python train.py --arch="dit" --targets=["hat"] --mlp_ratio=4 --optimizer="soap" --adamw_lr_other_params=0.0021
Rows from block 2 of a small class-conditioned image flow-matching model, named by matrix and row number. Rows with one number belong to one neuron. Each number is 128 + 32 x the weight over its row's rms, rounded and kept within 0 to 255. All counts start at 0. Numbers have three digits each.
After each neuron's rows are labels from the 100 images, of 14976 (inputs lightly noised), where the neuron reaches its highest value: "top examples" is what is common among them; "patch colour" is the nearest of a few named colours to the mean colour under the peak. Only what is clearly more common there than usual is listed. The data: cartoon faces. In brackets: how many of the 100, against the usual share in percent.
# fc1: MLP up (model.blocks.2.mlp.fc1.weight, 1536x384), inputs 0-95
# fc2: MLP down (model.blocks.2.mlp.fc2.weight, 384x1536, transposed), outputs 0-95

fc1.749:093220208020184162114122160105134145155072114061112086160183125062157086128176129092082110134175116185127167127080105134087101167104125139158113156108121170108170183085124071129163135120117169157164117145163122128129159153164088144120158123122149145104107071177142116205138099156131110085
fc2.749:193093133058144122160155162118129117159146127182074103201115137202140164127117134093187117100173111177132147085102122146173169125116131159139168144125110087148114201068092156138128165156129074156067086112131120124112145095107173097112137107120112146138086145124087136206170074093129105141
top examples: red hair (33 vs 6.1)
patch colour: grey (72 vs 40.9)

fc1.169:106177105151083175101080127096130106135139139083122137111150126107135116093152175165122126121154168193135090155195153149180120121124143160080095092068121108136117129204103184110148167161090158136101105116173122111074097161088088148134100110155189136163175128138094160157087190091094148119
fc2.169:139106160165103104163123137105110126150159090145154105129122126161134102145137166146135090084149133147078154100184111155080128055114141146116151151149117150109151129169103116165144077093192102094153122135067154107109136118152183148131082130177075131132209105094204106147138171160091134108
top examples: yellow hair (46 vs 6.5); curly hair (33 vs 14.4)
patch colour: yellow (45 vs 1.5)

fc1.220:123111161105125078062125173187110100100123165124075125134186091106124108130147115096121119147160136122152161140155127109151138172183140148136137137169110159144173107196154154111148197137130117157135150158105122110154093133127078142154103149105132162109132108093165121150110160177098116127
fc2.220:081107087117145099171093102153169129165133076166138145164138137145120079096152133096132173102113158088147136111131112164052095140130125041139101154072134149150127137210116166121153143105150149138084121194116137156138112115079130110122140119071099142145086107130089139148140137106173074118
top examples: long hair (52 vs 14.4); orange face (35 vs 14.2)
patch colour: pink (33 vs 11.9)

fc1.466:100117121149107126115195185147165152161075175123080114085097136104122142116130168157149095059153135148088119102106136095139153121098097102146119140146127154094110145069107169125147134186146168173126111157086128121113141113183117111068096160109123121057121088154197170075143147103079090152
fc2.466:171087115130088162099154136126098135137130098130099128087195115184126109167126137138140084137160101075171145069117129099140117065169111162114156128102138126060151178106166067172155122140148129111137157121117152130102106182081158199134083131171130128135106150083137089090100119135134122093
top examples: yellow hair (34 vs 6.5)
patch colour: yellow (26 vs 1.5)

fc1.68:130119071161116115145204108150157083067177099204122146145132109102100090088092178167101149158142156135097094076102172134093133141147073131153116093146126234133142135124145123157142120127104118130152115124200120165155128209114147147145122070097183128059170146116081111143140145123159105077
fc2.68:151160097141110165146114117143079080125124136083132118138154151127129083143118176139088137113135098134169128108148128111140126033093123105079124107097099114117105095142155143200126184147161156117160109039138111081158125197089150105157128138142202166089104136150170104103196091140157116106
top examples: beard (51 vs 20.1)
patch colour: black (35 vs 5.6)

fc1.338:088100107106163161124121107082155132138113132141121168113113127174118121109158117127113126168128150172097135090107170114107170124100138112146145143119165098091080144130127139158070098131101136157145134091115165066167186081107101119143182075117165135121086141157112111182096137177106115123
fc2.338:159148077085129134053172074133175135192144174124128099097117144170118148144138114145121128154131106160187128163125117132144120096126056107139169094122123125147098155100137085131101129116135130137194083121131120120160092163097191174166144142143195123161215128172087189045129134157083149178
top examples: beard (92 vs 20.1)
patch colour: grey (78 vs 40.9)

fc1.44:158120189111104131149131149095208129137135139151192116126180159117122100095130138122109147100137169140083091122135077160123091165130068087114137169110129105102120135118130135142179143167140139146115047109070176089127109111163150121133049114162120148098189161106149155172143101132110123144
fc2.44:135164101088097107072151147064023127144180105166135092128073163139146134148120132139154125075202141143107157077127141118134169142136096120137126153118123110107073172130174098122137164144122119144132150096112116059150144139063109091117078083123151131138230132165082178162142155096110079094
top examples: yellow hair (25 vs 6.5)
patch colour: red (26 vs 1.1)

fc1.625:080185185189152217082141119133083105190093101156154161177080132127107078142191144141143173152156166070166085121129078147076134169110042178142131144126121077157080076138131108118139115113111178147176148129118105094174100102131168156108122149127116143103145117066178114111147131114105170157
fc2.625:142108144104118145152134125173128108141071086103195120136087100109127107114089134143121160137093127107127164120129123115111143167066175106119115140144116129140132072194124128114097193085184093121000136068139149162129120040121065206097130158140056147150166122141155116161098150150141116144
top examples: beard (73 vs 20.1); white hair (51 vs 6.4); cap (27 vs 10.2)
patch colour: pink (45 vs 11.9)

fc1.395:089158157097149073128135083135217172131113173193150161127128120096145146113140145118172041172124046137168146182166124103122134120150145086128101147146127134133125169146112096102140107122089162115087091121166128115107097140092111093131118082129141174096124123113111093141184116169183151091
fc2.395:157135134092144097149166110166093120119188160151137082132172148146160151174098123132077063170134111070182201116097121129115132162120031149110141096118156131193144106169141151202110079142137191159160087162120148133216100099103108120101163097154118109136140134098127178047110140151176102139
top examples: beard (76 vs 20.1)
patch colour: pink (31 vs 11.9)

fc1.591:128147154113097147143170120067137153181151134100182158048133100057153094127105115158178105165201098079086159110205124128101127114110164098119113163155142131157059166068109149124139125130130105109197119147095116119106145128182072189116152126107085135141108135192132153151134120118049142129
fc2.591:165135114140154102138198122112038186157123155123171147105114045189108140079130153135118116135143111173170124162128137132155126162134206099153120136098111139124161177088119110158177081118098099125105113146165072120115109078146173169084193133118152109125122149104080076143133097065076180165
top examples: long hair (72 vs 14.4)
patch colour: grey (70 vs 40.9)

fc1.412:171105139145119157140085153110132165076166102044146177140168144133133101120118109096188178187160112049078075182150103123147190112172128067129126118156171161108126138144154143139091090079117147163136123143136160159143160151158139156192110124088126131079164116127097072154132117155106190124
fc2.412:067117101200123070127167136095070095103098092162117118127086100109091109092126129123127108149118153105144098152137110129110104109147147082159132117110154110059128098077101076120132096120136151081105118084174102163147127112101148159127108148102126118170110111063152219151117061112112127091
top examples: long hair (33 vs 14.4)
patch colour: grey (67 vs 40.9)